{
  "model": "spectrogram enhancement model",
  "dataset": "short pieces for a synthesised band: melody, chords, bass and drums",
  "train_examples": 26041,
  "gain_aug_db": 10,
  "n_mels": 64,
  "hop_length": 160,
  "loss": "mse",
  "arch": "unet",
  "block": "plain",
  "attention": false,
  "upsampling": "nearest_conv",
  "init": "lecun_normal",
  "steps": 15200,
  "lr_schedule": "step"
}
Rows from block 5, named by matrix and row number. Each number is 500 + 40 x the weight over its row's rms, rounded and kept within 0 to 999. All counts start at 0. Numbers have three digits each. After the name is the row's rms in percent of the matrix's.
# conv: 3x3 conv (model.mid.1.conv.weight, 256x256x3x3), inputs 182-194, a 3x3 kernel for each
conv.78 074:500544566500540582517500498500558500500531500500589480520500500489500370500500500493500500508500509465500406500399422409500500500500500479556500500560629388500518500494500500561587500500500462500500500521622460385362500500500500500500500500442500478500500519500500500500500577500500535539500500539500500500500500500500500500500500523403500500501517550
conv.79 068:500512500500500500528500499500521566500500500525500500539500500446500500500500444415500414500500500500500500500500500500396500500500633546500500500500500500500476500500500500531557500468496433390489674592712479477456500500500425469500500500500545468488500500543586500571500624500500446465500500500500570500500500500500500500500500500500500500500500500
conv.80 103:531519548500500515508500500566545547541534579563544580500486483502508527500500549526504507500509482500498500489500500487500500500500546514517534513511540518507504507528521513526532507500507461422440568526527490451455500500418500500500500500500523552518560567500597594566545571500500500500558524492500500500500500534543519500500500500500500500500500500
conv.81 120:500553453500500500539488463500500483500500504389501510504481511500500489544500500508436571500452500500500557500500394500534488461500500451490444482500479510524500413500405448500457500484455443514500500469500500494580500503585500487500525513494500448474477447500448500523503497538518424524598408515555499500500473500500500500498500540500482500455448501
conv.82 104:526532500500486500500500500549495545553517577557521551542500500573500500500545529547569523531564537467485500500474526551487572516489568472388397500433422500410429406500500449500500426479485540487500500534500498531528500500500500500526518500477508464500495445420500439400423527444442528478500560509500500500500500500500500500500440440454541500500518500
conv.83 072:538573572526494500500500493500500500500500500523602500550500507500500484500500451421500358500500500499500500500416510445446530454500500500500575540500500500500565521516540500571583500500471503420500623531655451500471500500312500500500500500500565498500613546500500500590500500500500577548555500472500500500500500500536500500500500500500500500500500500
conv.84 085:509546571500479500500536500533548543504500500500514534500489500454472492500500500441500500500500500500562456500471435500411500520426500565543500521485557543500536500531526534544557500500520461426459621578619467475451456500500500500500500500500526527533500554579564602594570560546554519539584508490552557500500500500500532500500500551500500500500500461
conv.85 121:500525527529524504500500449392490500516544500475500500500500500533500470446500500537570597500436452459493506410467544491462495497456500475461463476500536474478487500504505517500500503500500519581565500500520500512512462469458470500432500500522468485459518500500500500500476538500542528516434491492500544516500526500426500509412539500500500500500548540
conv.86 082:500475528500500500446462532500462514500470518500500476518500500414500500475500500500500500500500498500500469500406383529473444500500500552534500525500500500500510500520551548537549500506501500500449500688645365500452500500363415500500500500500528500542567500545500500500500500500500571500530466521500500500500500500500500500430481500500500500500500500
conv.87 107:542500507518540519500500437560500551500488500558511500500449477522500500500500500544530500535500489535500500485500543549527478500520500500500500500500500416458500487510465500500500437500444502500454573500577500567541500531500500547500500500450507555500500500500500492500588597575500556500492500500500500500500514518544529525500491574500514560500453552
conv.88 114:458482441478500500455418500564500500485500500500561500500500500582500500473500384500500500500471500531456428453416420526474500500500518503571456518578500497542469500500459498500496500469444500491499555573622500500500528500507500500564516500500531500500543518500434481500457377500574506456524500439514500524500500500500500500466451581482500527500500500
conv.89 106:450472409500500459500500466499500550529436500536461526500450500444422398501500500447332475500437500522500488482389415527484500500500500526551500507500500449459500555541556500509538482500500500525531535500618393497398530500406500545500500500500510500530500500566500500500596500549500489500504500500573500500500500500474500500500517563500500500500500510
conv.90 066:500548500500500500500521500453500577500526500483500603500500500450500500500491500500500549500500500500500500500417500500500500500500490634500500500469494500485460500556500500518532500508500506475500610500500500500500500500500500500500500500500468554500500500500609564617500500500500558500500500500500500500500500500500500500500500500500500500500500500
conv.91 109:530500519506500500500500500478497500459488487500457374500500448508500492500500457500506520368500428434464523387344389432399443440402459500562500527500500500570500524531500481465446471466479548524500519535544500411500500500474497500500495500418512500502473513469445504500500529573500500500521535500500500500500500500500500500500500500500500500500500556
conv.92 105:500500616535500563500524500500500441500500500516472583421500442500500419500500531500450398500460463476500443500485500556483500480500500561499500500486500487489456500500500503500520500500500486500500475492500500499522500438500500500500500500500500519500500531500509550500517500520573522500564595500500550500575500500500500500500500555500512500500529532
conv.93 107:493500500500526500500489500553517500486475509500500557483500403436511500514488433451450586515515500455432456423500497431500500501529418479484500500536500450462500539516526531551563500517500500500510565583500500378374543450500500449500500438514454500551500519537500500500572500586500500549483500483500500500500500500500500515415481500500500500500584540
conv.94 110:429515416501500539468500526382418514454440530446449531540505479500520483500532500478614447500564500500504556567436462553500481500500495500500500539495482551500420500523550500500500500458513498500425519500503517502500536500500500477500542497558471500523500513499500500500539500464469500464500488500500490532500504500500473500515469466531537500500500500
conv.95 110:526451500549500549479421500521521534500500500548571500500408419531424500500519436554421500484453500500500543500500500469465500470475561500500476443543500480500514505500500518520534500484467500458563547497721500442500500555500350519546514500500561479500568500520500500511500566549500511495551469500500500500500500500500500500430476511500420500412500500
conv.96 089:500552500500500540500409500549500500484518551500413647500500493422500380480581374441444405500490500499500528500500473505500400440494500500471547500500547438509479486500500547560559500468446529500492582501500500437449500456375486500500500500500446561523500500500500500462500500568500500521575532500500582500500500550500500500500439500500500500500527500
conv.97 115:500500500454500500500484500527511480500500517464492545500500491555529528500500500500500521500500500508432505500511500500500555500483551453500500500494500517466424500500500500494500448454471442500500515523550454470498407507500514489531591500500541500500533500436550500500485499507500472427561500376500508443500500447500500472503528500438561500437541521
conv.98 130:523500592500467500530413440453588500500500538481522573455590433465513500500500499544537571561483555500525563530530351556521400548519474566470537490475500417501426500506500477496500415451500542500535502530606410486552465500455500500500500480500485523496511500500500455500500504500575500500500447356500539549500500506430475500500477486504500446500527524
conv.99 073:500505500500481500473500505524500598500500500513509551562500500500430500430457500500500490500434500500500500500414534474412493500500500500500500544506533500500500500500531576549571500490500500463497603587659500500500500500366500500500500500480500500538565500553500500500620500500500500500556500568500500500500500500534500500500500500500500500500500500
conv.100 089:517505551509500500500500500553500500500535503513575452534500500491500476500567500551451462500471460545496556500500500431500500401500595500550500500531556500524562522527518536542549530500481469423490588523672453427503500465398500500500500500523539531500577540525605500560500560541506494498599477515500557557500500500527500534450500500500500500500500500
conv.101 094:500556640500500500509500515480581500516591473500527500477467474500500464471443500500598304500500450456500500500460434500517500456573500500500565500550500500519543500500500500500541500514500433572523542500607556492423500500500500500500500500500498500521500500500618534500500500577522500595500500588500523500500500500500500500437500500500500500500500500
conv.102 126:500534500500481500471455404495526493463522493500521500466500428500498499452422500479500447539477500549529553500522501500500512440429500434500498437488513500575477477483445512519500433429425492484418522539545397524500500500464500500538480500500544511535545500542500482503526500330577500500579542438500500447558469500500454464453541500457500417500530529
conv.103 080:585500500500525548500500500564515620500500568500500560500500500523452433500500500500463500500500500500500500500500500520399502500500610500516500476500500500500500500482500570544578500500539500489500528501612416406439500500500500500492500500587500519527500500500500500500507569500608535500588500541500500500500500500558500500500500500522478500500432500
conv.104 106:500507500500500510505500500500506458500496500500508500539500551500500519489500562534500500532513493517512500533500535500500500500500500469500394500500337500500392473458500463417493449367460434446396500520487500500445580473500500435443500500500519500494500487477525500462399500500413500522439500578500500500500500479496500500549421408500500500529500500
conv.105 100:430385500500500447500500507500500553489500472500488371544456496632555500486500505500447435500500411502500507500569525555570500496500420500448500500521500500529500482460500500500500500523500341519500330500435393500284500500500500500456418500500564526500542514500489488411500500500500500500500497500500500500500500500500500500500503500404500545500453500
conv.106 120:503450392494453389500559526500500465500500500541500508396500500387459426532465528561500478500500500452500500484472500500500562584561542641580500556500500484481439500500520478498492500476474452541489421500545414548519500496474518492500477466500500468435534506500578560500523477500500494453548457525500547500497500496500500500500505500500500477551500507
conv.107 075:505559580500549572500500500500500541500500564557503578513484500500458479500500500500471450500500500418500401453466500501476500500500618532500500530500500500488500500540530542562564500503514475460439585553579500500413500500500500454500500433500500541530500574500615500500556586557500500500575512552524545500500500500545500507500500500500500500500500500
conv.108 066:579581500500500500434510500500500500500500500579609415541500500500500500500500500428500326500500500482500500500491419500423500500500585500535500572525500500500500500500500500500571500500514456500500500572500500493500500500500500500500500500500539489500500500500625583559500592500500500575580500573500500500500500500500500500500500500500500500500500500
conv.109 083:464501500500500482490510500500449548500500570500500558554537500500500500500469463500464500500480501577500566464366432500500500500586500563500551500530552500500533553569526519535500469500500423528497500500655436571500500500396500500460500500509500500531500519562561500538595500537500500500500494565579500518500500500500500519500490488500530500500460500
conv.110 120:425404500527500558500458500540513500500453500453451527500500447500508529413554479500433446500500444553536500315500500500413525500500500367414498438500500500472512500500500532500481498505475500485500575391500569527500457475518540500500554500503472500500498500434500489500547507500498525466424516437500500500500498500500500500500500498599555540516500500
conv.111 089:500500500500500473505500500500500474500500500445500434500500500500500505500462439500542500552562500500500500500500573476500500465500420500484500483484500500494473500500500508507502500500461630511487500500469526605526487477500482500464500500500500500500540539500491500421500500514518500500500500417500500500459500500500500500500500500497500534500500548
conv.112 108:500524547556560539526537488531534500533554499604500530485500502542502479585573531554500500500500480500477482500532500542543500500509538458470500500526542528532564505539500500506500500535500500483546551582644544539592474427479504500567500494532508561500500474500458397470525500383500500468564539471485500500500500500500500500471500500432500564500438522
conv.113 097:500500531565544500431500520500516513578500500500519492449500484418466500518512592476510500591500500477500495429500500500491500500483451510572500500511500456500500500500543461494500500500523584500500543582525500577500355408500500485500484500500560500500572500500600534568490501500595587500544598500500433500500506500520500500500500500531500500342500500
conv.114 075:499511542500500495500519500553500582500513500497524495559500500520430500461517551485500500485490480500500500500500500506445500500500593548555500509481555544500519522520527522534567500500543454459500527536627470431432500500500500500500500500500500500500500563500500606500500500500500523505543474577544500500500500500500500532408500500500500500500500500
conv.115 093:500538500500500500433500517507500588467426500514457583500573500500500500500500481458500512491490420553500453500527398500500398612449393560500498500500500500500500485500500500500500500500500540507504573610527500500515561500500500500500500500500500530442520500518500569544560588500500500500500500500500500500500500500500500500500500433427500500496539500
conv.176 099:500483500519509591547508515500500500472514423545558500500500476513519485502500500500500442500500607500500402399434500389471500500500570500497500500545564500495500500524505557568533500500402537499487500473515500379441567500500500500500500500520552500542552498528486500500457500475495481455517500500499503533500500500531500526500500500428500500500500517
conv.177 133:500500513501500500500500500500500476471500500500480479531530520519523517538547542572585604561573589575584594513520517500500500500500500530530500532500530500500500524521526522521527493500500565566571535533528500500500603601600574579584543558574529534536525530535540541548530526527528531538519528540534531537524523533519516527548535500556536500561544526
conv.178 077:500501534500500517565470442523500500362500500413500457500512588579500500500514500500548614500590537583500500593500500547500500500500601500500581500500500540530658549575537530495490500500514500545510597533619493462511500500500500500500500500500534587513533564500495525450500524487500500500500500510500500500500500500500500500500633500500500564500500500
conv.179 068:500500531500500500500500548506555480500500440500500413565500500642516500512544500500500500537529500547500500500500559500500500500500500500537571505500500557500542540500611500500500500500576500582609500500500445457405500642500500500500500500500548612547536500500575598492500500566500479500524500526500500500500500500500500520477500500500544500500500500
conv.180 133:485405432500464500435428428500576501500527436500452497529477500500463500500400500493414406554500524479537467551500500505474519606500500415451462500500453500500470500433448464456500476464500546484560500481480563463478500516518547500500488487582500524506494524507491509515457531500500538472516554500408500515500551500514500566582500500476500609512513447
conv.181 075:500500506500502521561500500500512500500537500361500394464500500616500500560532500500500500500500500500500500500500500500500535500500500500500493500461500500500576617592561549478516515500500587490488563500661533466493500500567500500500452500500595562500608567505592518523568585500548539500500500500500524500500500500500500500605500500513500500404500500
conv.182 133:545500500568563548535560500500500538491500544567500561445500500430500538500500534492514450519500500500500500493508529469500523500500513500457469439500500441455500480503479413447445338399397436469427500326318500474388419408429500500500500500500467500467500500510526500516398421427472495488500507508518500477500500431500500468500526500500450500548500539
conv.183 139:500498500534477500528548500500462475492500549486448505500500500500556519576567554512502500500500543510486476447453460519500516502487521504446473500451433500500449500500501500500500448449469485500500429473436504533500484417578500481500500500571500500481529473494500416500426505438498500445500432420500500500512481500500552500544500483500514500417480504
conv.184 104:479501500500487500567500540569451550500432550533481500550500500507500419518519445500498506496508541533489500499483494500500593456500585540545568500509500500484500500531517467482488446457466500463458463470517525500500500500390500500500492535506500451483500493440505467463507587500470547495471500494500500500478500511500489517500500500500500490372524500
conv.185 090:500500504500500520555514511500504489500500500434529415500500500560500500551500500574561569500544565615580500546570530531500473500500500500534500500500545479522529548549555532530541480473488600500519589529562483460500625660616500500500500541530582596524557545476558551492500574500517504500556498490535520535522507518500509500500500500494500500500500525
conv.186 074:466520538500549532500500500500534364500500500434500263519429500500500500500500500545500502638500500500593500482467497500500500424557500482565549500500574500500686583571541523527508500500500500569399500500500500507565500500544500500500500481648620555499633565510587506518500500500598500539500500556500500500500500537502500529500547500500500500500500500
conv.187 096:500501526448470468442461500500500461556500544500589460500614625543500500537485500500531473500490526481480439500500588425500500500500546535603500500555500471500500554553500500500500500511512589559500486500580534572571500500500500500500500500500599500569500500583500535591500517589500500500510500539500500542500500500520500500500500500500553597500489554
conv.188 062:414516500500500500500500376499500500500500398500537500500471500505500542500500500544545500500500590585500469439427466499500500500539601493514500500500500500500500564579561627599500500500534564500500555500633500430389500500500500500500500500500566500500570500500493500500529594588500500497456432531550500563500500500500500500500500500500500500500500500
conv.189 117:533500510488500508459454470440436456474466500500466480500474477422472508502500525441500446500500500418438436500521578442500526509500432407500479500468500471527500496528500500500500500511500546505500578441505504500433500461502462427500500500482529500554500456523445411442459528500525539522410446500500500435500500500434500487500531492500571499525492504
conv.190 119:500535500501520531444492514548471453535500475561500500460516507500437500553439466514541500500500500514500533533545460517500500500481539500500500487500393524500361550522558500500542477477525521540495486535500500500568500500478456457443455495461476500521500500521429464500425500457445490490500461500500487500494500502500500455549500447541493473538500457
conv.191 079:517539500542550519577538497500509500500490500467511500500500500500500500512500500500646500500500500570500500500498500500500500500500500500544535500558500496561500544529538557532553513501540500492540588500581500424500500500500500500564500500500576572512567542500569500544500500500500500500460506555500500546500500500500500534514500575500500500500523539
conv.192 070:500500549500512500552500505500500500500520498500500500558483500500460474500500500500500500427491509526486545500500484400433500398504500503500500500564574451500500500500500500500500559534525517500500576500500500500420500500500500500500500500500500500513500500500500500500500467539497500500553500500469500500500500500500496500500500500500500500517500607
conv.193 094:485500500500490500500575500500522500578561535500527438500500500552495500412500502415503500500500388500500500500500500500463500500403520500504500500500500500500500569531597500533606507500500551517472500452477612500500500500500500418500388485503500527429520508500500500500474505500604531545500463500500500500500500500441441500599515505435452500500497500
conv.194 087:591468437500539500538592500500539523539509500451516500506497433500500500380429431533507530500499500500500500478500515500466500466430500500500514500500500551505535611557582599562594599567578558500500465444459500500550506430472500500500500500500500528429477551500500512490500500521528521545492486484500514513500500500500500500569579500569500500588500500
conv.195 119:500500500505500500476509508505500500500561500521541500473500500463500500495473500500472416528517500434461425497489500500500582573549529492500497500488500500500460500500477500461441500474463415419525566536421500484478455443437500500415500482491500503514500528500500523486500487485500471591522527513492500500500500500500500500500549513546500401527477448
conv.196 084:500506553500500500500500500454500500585475569500401539500506473554545500500500500500500500500500500500500559500500500500500500614500500536443439451500451500571500559594605522500500604616500500526537500525406572563500500500500500500500500500500432500500500500500476500500537522496500575537436531418500500500500500500467526500500500460508500500500500450
conv.197 069:500589500500500500559500565503525500651550493500448438500445500500494500405500544500437500514500500520500601500500500500500500366500500500500530500500468470500500603581577563550558500500500568581519500444500630500613500500500500500500500500500500500500500500500500500500500490500500500500500389453489500500485500500500463500500500500530488500478500500
conv.198 108:560526504500515497571481487500580488562581529496500508500454566500500521411466500413407413500500479500589571587500477526478500500454490500500500500501500522520500500500565540547545482500500541525557500500499549512472500514563500500493545500500472520500488500500500468459500623606558551547432453456500500500500541500479500500500500507496509542500500500
conv.199 075:500552600500500500500500542468444528558504500531536500500500500623500500500468465500375500500374457561585498625500431500435465593494552588500500497500568500500500560500554555573531520552478524500470500530528511574493500500500500500389500500500511483553500486500500521500483516528500500500500500440500500500500500500500500500500500389442500500500500500
conv.200 124:500369425500500500505504512576500549509500491406462500400443448545500483570497500500500417500496500464475465423500500500500449498523509358399500414500500500500500500432407500500467500495500500500565358479537387500511500473465480505513500500500500500456553500500546500500484495460473500469550499538523536530500500497500500500500539500475500500471505500
conv.201 126:535457480502496490500504518500478480500474526500528500484520500467521500624526500490500439472455460500500500500362424467500500500559500402440432552500500528500567465464467443462500451468500582478456500569660500500500500500499401485568492478457424408389500500500500500508505482538480522500551553559531524500480500500500500500500533494500500475520500460
conv.202 125:433425440500511499475462515483545490500529500500470507461470500500449500578585554469490488462500500500500536430453438500513500575544523499486484500444449500489484436422406440456434441432449382500457498522538484487500463500484453500429529557500487453469500513485500513516456441418500494503535528500500498500500500500492529500486500500500500541462452543
conv.203 118:503500500500500500458500500500531476500449522519500440545498500525519500500500500455500500547540537492478455500552570466493500452500491500506527500472500500500500499489500500500509500500500483500500372432455413500555535500500549500500509531539500500502542508513500471458495476489500574500500524560554500500500500454458500546506500456500500500500500500
conv.204 063:500599500500500500500500599473500500500539500500500503512500626383497471500500411505592499395500500500500423500465500500475397469502500572506512500500500500458500650608607597569500535553500519500500527500473500500500500500570500500500500500500500541500477480469500500458500500583500500500533525500500500500500500500500500500500500500500500500500500601
conv.205 091:552546545500587500500634500500500500548552388470584303500417496545500574573448500500500432500500439539551423500500457500460479500404493541535533500500578487472618615582599557582571516583533500514500458500484521574500484556500454500500500500500543500500534533500500500500484478500570529500537461500500500500500500500487500500500465513420500500500500500
conv.206 075:500441478500500500586500500500514477594502500500500500466500541492500552500500415500500500500500500452435580500454500500500500500500463500500500500454500443541500589564612566551571569500500575500500458464454500500692500500500477500500500500500500500434574500500573500500500500500540514500454409469500500500500500500500500500500500500430500500500639500
conv.207 078:500500500540559500500602490500500567500500573500500529495500500500500500558408500500500500426484430520506474500500484500500500617500500584500525500500537500474500622500647567568554500568500553569537500532429373500507500500500500500432500500500474500500469500500474500500500500500483500500517500332500500500500500500500500473523500458500549500500500542
conv.208 083:500500573500570500557545546500500458544548498474506500614500500500540587337500500565500500500424500500500500444414543500540500371563590500500516500514500469500500551567522500500500489546502500585521418518604477500500500553481500500500500425500524500500500500514516500485500479500586579555509488479500500500500500500500492500500478484459500502443520500
conv.209 080:500500563500500500500593500500500521488436554500445500500462500500500500543455560500487646500453474500500478500469478562500500597446506500494500500427500486503500581589626556550546500500500566500528470520500500569500399500500500558500500500500477513556488512531500500560538560562477500516435488443500500500500500500500500500500500500500500500500500500
conv.210 087:603581571500500500500500500457500564500500579456410542531591500500500532500509500500500500385465456480500433493500486541507513626500500500500500536470500500437500542567500541565520495500503545557533457500500500531471500517500556500412548500474500500574500518525449530500500500536500533500450500413500500483500500500500500492500500452500500484525505500
conv.211 072:555532500500500500546633500467500500500500569487426500411500500500500500547512500500500500500500474571598518500500449500500480582500500581500503525500500500500567628607580606607597544500553588592443500542427537500600500500500500500500581500500432498526500500561463500500526541500599583500500533404500500500500500500500500500557500500500500500500454500
conv.212 058:500500500500500500500500500500500500500500583500500561498500500372500500314500500493500603411500500500516500500500386500439351500465500500500500500500530500500443500500621672500500569500500555485391500500500500500507500495500500500500500500500380500480500500462500479441500500500540500500500500435500500500500500500454500500533500500500500500500500500
conv.213 115:453441502544542500500472467487500500501422462368321522527541599500572531500500382518506537430464562477439585500539500447548444326522537500482463500500482500500500500530500540500500520500491500537412515542557500500608527533494500449503502439500490500536449500500413451425484544514550452500500376472500500500508500542442428473509500414396500450500545567
conv.214 081:500518490500512500527520500544553500569561452500557408474500500500500596500442500500448511469500500505547499562500482514431466500500550494487500509515555500500500663583628598572607550533544543477544545500500526500521453500500500500500500500500528507500544500500535500516553574549516501535515500508500500500500500500500500500500497528519480500459500525
conv.215 061:500500525500500500500626500491500500648566559531500500425500500467500500500500504500536500500500500510561500430500402500500500541500500500500500500500500537500500596593575597617595530580500567500444553500367636630671500376500500500500487500500500500438500500500500552500500500500574569500570500460500500500481500500500500500500500500518500500500500500
conv.216 132:449452539415500497435500498487445450516500500500500525519575549500509500446572494484500500449516469500500534500505500500505447458559530500500500500500369500546389483501448522500487500500474591541429542500501483500520536500500543500500550500500418500500457500500500500500547500473500500469599514505525500477500505500495429525500500460500500440541511417
conv.217 114:500500486536532552502500500481510500500500507530464500500392520435543500540500500516553492433500500500489491457515500437492552602444500481499500500500564500529548500500541500500533555520498458425481618500465544500540386500500459489500554500500496500500517500490538500500435500494500500600502535500500500482500500500500541503527481500578475500413526617
conv.218 070:500500500500500500490500500500500539541500603500364609530543500500500500481422467500496500500471502500538522500500500500432500639500500500485500500500500500500500589602635608500500546500500599537500500524500470495500500500500500500500500500500500551500520500500532535500500500542500500500500500423500500500500500500500500500500500437500500500517500500
conv.219 090:542529530510520514555542546500541500584572500500514488449500500500507583436500500500469500500500500500551500529500476500500500500480528493500500517518551500500500593576590571576581533535500528500504500500485560500496500500528468500511500500500482486442507515500493500517566550544552542546481466454500500500500500500464500500526498527492500500500500500
conv.220 070:500585500500500500560500648500500448500545513448500488500500628500500527500500500500434500372419500500606476500500394594500500500515500500500500500500571522474595600594558578581533518551518536500500597567579546500500500500500500490500500500500500500500500500500500500500500500575500500500500500500500500500500500500500500500500500500500500500500501500
conv.221 079:530500529500500500522560500438500542500494612500366500500500483500500500502401500500479534500500481500611514500520412500443500500352500500458576500500500546500430589586596584500582500500500563553505500500500577523500500417500500500500500500401442525525486538500500500500568500500500564500353500433500500500500500500482500500500563500575500476500461437
conv.222 085:500500504499500495554535500513500536500500571359418572500500500575500500524509500459500500500500500554633500512540471500511500500495462500476551530500490500468458620591592587563557500515500567601523378527442500500526500500500500500500500500507429520557500534500485500476516572500500500493404500468500500500500500503500500500500500500561500500500507364
conv.223 122:500511477500528500475500493500544500500500479500500471564451478500530494471500500403536417500539474442515500500450500485485500500500444438448500500500567500500500500413500524500500446459492425404439536500500477500537429487492500500500500500503506500500500500500490466500500470509410512500485500458500500500485521538500485500500462500497427422476462462
conv.224 122:503500588511488500555471384500554532500543542410528557500500457500500469525500504431477418507524477500539500507551428541500382546500448465391477450434500412459546464384500415417500446475408532500500507498497500542524490500513500500511529516500441500500500515500460492549500507500511500500533500500442444500462500500447500500536509500538500518545489533
conv.225 057:500500500471500500565500500427500500500500589512370541500504500500500500255500433447434405500500500500536500500500446491500500500500500500500516500500500609500500500500500500500500500500500538554500500497367603587615476500500500500500500500500352460500393500476427480516500500500500500500556473424500500500500500500461500476500500500500500500500500500
conv.226 129:551485500471462496500408422500524500560527432500500494504480467500535575517496493469453424517500500410405500500520532390500521500522521442500498456465500513519500455437467500478481500470474381418500551505581500500497478468500500500500540484473444430500500433500508500448500501500513551522526477417511500526395445528467500500500500474500465406500525533
conv.227 092:557535500515585500408625500500500500485497500500500458535534552437500584558376500500531500448500500574603385500529500534476500500500500577500500500500500500451500596558590569576575500572521500537516499544500500500484519576468500500500500500500513500500469524500402554500480533500519500567558500500493508500500500500500500500496468524579534490500500520
conv.228 076:500595569500500535557518500500500524539500566500477548500500563500500500406473473500455500500500498500578535500500500500461525524496592500500500500500540568500542605500586608583584538500533555530500500500471517500500500500500500500500500500500500500500500500500432500500500500528500500518522528472500500500500500500500500500500500500500500500500500500
conv.229 092:500500542500527500567500500532505500500500518410429501580558551378500500469500536500499500500515500500500482509516500520508446500500496500547500500500527500500500582529515554500500524525531542572500500500377500491533500500500505500500500500586457500531500500500550500500498500535500523500562561601500500461500500470500500527500508500688500500451546552
conv.230 124:488500524500521521446458500500505396500500504500560500564484500506500500419460428449400446457486500467500503500516500457500521500568592500500500480500503476493500500500500419464460478522500500540486540546729485523500452586500500506551412441500500500506497433500439500449460500444497500536541496580500500500500500505500424488500345401402422500525563534
conv.231 125:500500500500535513500500523473468447575516508500524500485521500426413472500444428500500500486504481538555552500479500455500498509507500500500503500500500500522441512500500445469483429393427571518500519545610512517547500455526462500500471500500418474444476493470500505500500458480512526500500500582478478449500499500484500539545524544531528500500522512
conv.232 122:500467500526500457562455449467522395500484448508451500500500470442500500407487474508465480500458500509500500506500421521424500500501500508501500542504521496500500513500500500500500523500523557447627451487476512515581490500399564542462437421500531500500501500517516500500623486408569526500564508411500500500517500485500500500500367500484465505587509507
conv.233 111:500501500500594500500541500500468500541497490547521500500500500500500533518500500431381426500500493553455500500466543489500500503586567441459447435500500500500496500500545518500500427500500417466500500443488500537604500500500542500500473500500500500500499463500493419500500441500500500486500551558500500500500500500500500500405462527500500500504500567
conv.234 116:537473438500500500402500413469489451500495454471528446457459500547500500500425536527510500527540500497500433462492398454500425455470500490500500430500501434482526468500448486474428533489404410458571481499482500500520508500434500508500500476524500504525520501500477512500450404478489376500500481540454500500500500500500492500486478500500516500500500593
conv.235 089:534514536445500549500435500486500500500500474516446579403476500595547468420500433500500500500500500500500500500385500500500500500557527466500466421488500500532500524561552548515500581575535544519488454474500557500500500500500500500499500500445500500500516500500500500500500500500500510500444500485500500500500500500500500500500500500500500500500500500
conv.236 058:500500500500568500502554500500500500500500500500500528500572500537500500472468500500500500500421421500478500500560563500500500500502500500500500500500500500464493500500500500500500555590500502500500500500500413500500500500500500500500500500500425500500425500500421500460500458500500500500500500500500500500500500500500500500500500500577500500500588500
conv.237 057:500500540500500500500624500500500500500500561456459500482500595500570500500383500500500500501500500500617500500530500500500448584387500500500500516500500500500500600582617597600620500500500608533500500500465584636621500502500500500500500500500500500500500500500500500444500558500540553501500500417500500500500500500500500500453500500500500500500500500
conv.238 083:485500513450500501449572467500500497500497530500551488456500500564500500506374500500467558500500500588570500500525473500500500500500512500484500500500500500500500582500608557544568524500500578563497500500500500539566500500500500500500445500518415500500500541500500580482551574500551500500498500403500500500500500500500500500482500573500500500590500495
conv.239 116:500500505514500500410471430500516387500561504500603500500505505500488500500554500531482560500500500500567523500500500489443500500500495400429431423500500457442500500526496454468448500500500500500547491509500423500422500460500500500500500500500435500500500500403500500447500500500500500481521514500500500500500500500500465500500531500500500500435452518
conv.240 089:500501478530550500500554500500500468507500518466476500500500500426523581478500471500500500447500500500550500500500500544500486500459422500500500556500482528484500625571593562556582527556565553500499500500503500500500500500500500500500500471455441500500500518500500534531577536547471541568500564469500500500500500500477500500500486500500500500500500500
conv.241 086:500500503500500485500540500444524500500573549436500542538500545440500534451500500425500500451448500584549500500583428500461404500461448559453500587500500500500500588500564592588576534542500524500519522541425500502500500500500500437442500445500500500500500500465500509456500500555500578540500500437500500500500500500500500500500540500500500500504523500
conv.242 103:597576500529500516500484519500500500541504559427427599465500523408500500500500418500525500500500522558465563500500462488530437500500500500498513500500484500500459606605574576582536533500500558593529500577500500500593500467500536499500479500500407500500435534518462500500509500535560500500507500421500500500500500476500500500500523446584547434500500444
conv.243 107:506553353500500427573481456451500525500500523447468550500500500500513472500500479497610475509500500518486505500451452500500500500476500500500500540500472479554420555536560521501500527530503476478396445500399470496500516500500512500511515449509480430524500500500500426500525561500508528513569500512500445448500500500500442449531502529500500500500500575
conv.244 118:455500500447476500469500500472500475481498457544549467500483500494500500500477578472437535493500475500500471399422579500500515500500532537543538512495520500524500500484522506493500501500540500533471512500529494500500407408500500500500440500500504476500500500500525467470485500500500500500493526526425395397500500500404500553500500500509500433526500393
conv.245 109:500408500500549459558561500443528511498482511500517500500524478510520531394500502500500500500502500438377589500550500500500587342500500500500500459500500414522500592537541518500500537500548491529500436495500514534610500463500500500586438500500500500422540500500500500500533528533446490500476500560492467500538500500500492500514500504526486500442505500
conv.246 061:500500500500500500500500500500500500599500500443502500498500500500500500361500500464500500505500552500500500500500381500420500500500503500500500554500500500500525657586581500575500572500500552500496500500447574522500500500500500500500500440500500500434500500500517500500500541500500500523500500500500500500500500500500500500558523500500500500500500500
conv.247 069:500547526500500568598500567471599457602548504500410500500500500509500500303500500500417434500500500510500500500500500500500512425497500528500500500494500500500484596585579546563556525500500550500500406471442500500500500500500500500500500500500500500500457500500500448441500480537539538579499566500497500500500500500447500500491500524559529500542500635
conv.248 073:500500529471500500500532500500500500515491452500500445509395452600500470500357500443378500500500488500500451500500374500427410500413363500500503500500500500500500570554605574568577500500500500493455500500387500500500500500500500500500500500500452470500485490449453500412570502500522500500439402448500500500500500500500500449423500500446504500500500500
conv.249 091:500526552500500500500500524500500500487491533500422500500500500500531500500352502493436557500500500479642380490530500620467468664420359557500500500500500500500500558546600580559577523500500538500512500500496500525432500500500500550523500500500500493537483513500500541500547496500478500500500500438500500500500500500447500467464419500500500500591500500
conv.250 120:429500500542524547500415500500500469500535500504556490555500500500514509442437464483500526554500500475394500500563485460534500500500500500583500500571513512500504528527500498500496500520500500539511589547607569473507406513500512500500500412519432454500421472500370448474553521520500486473499500500500500500518500518428477512516500418500502534578500500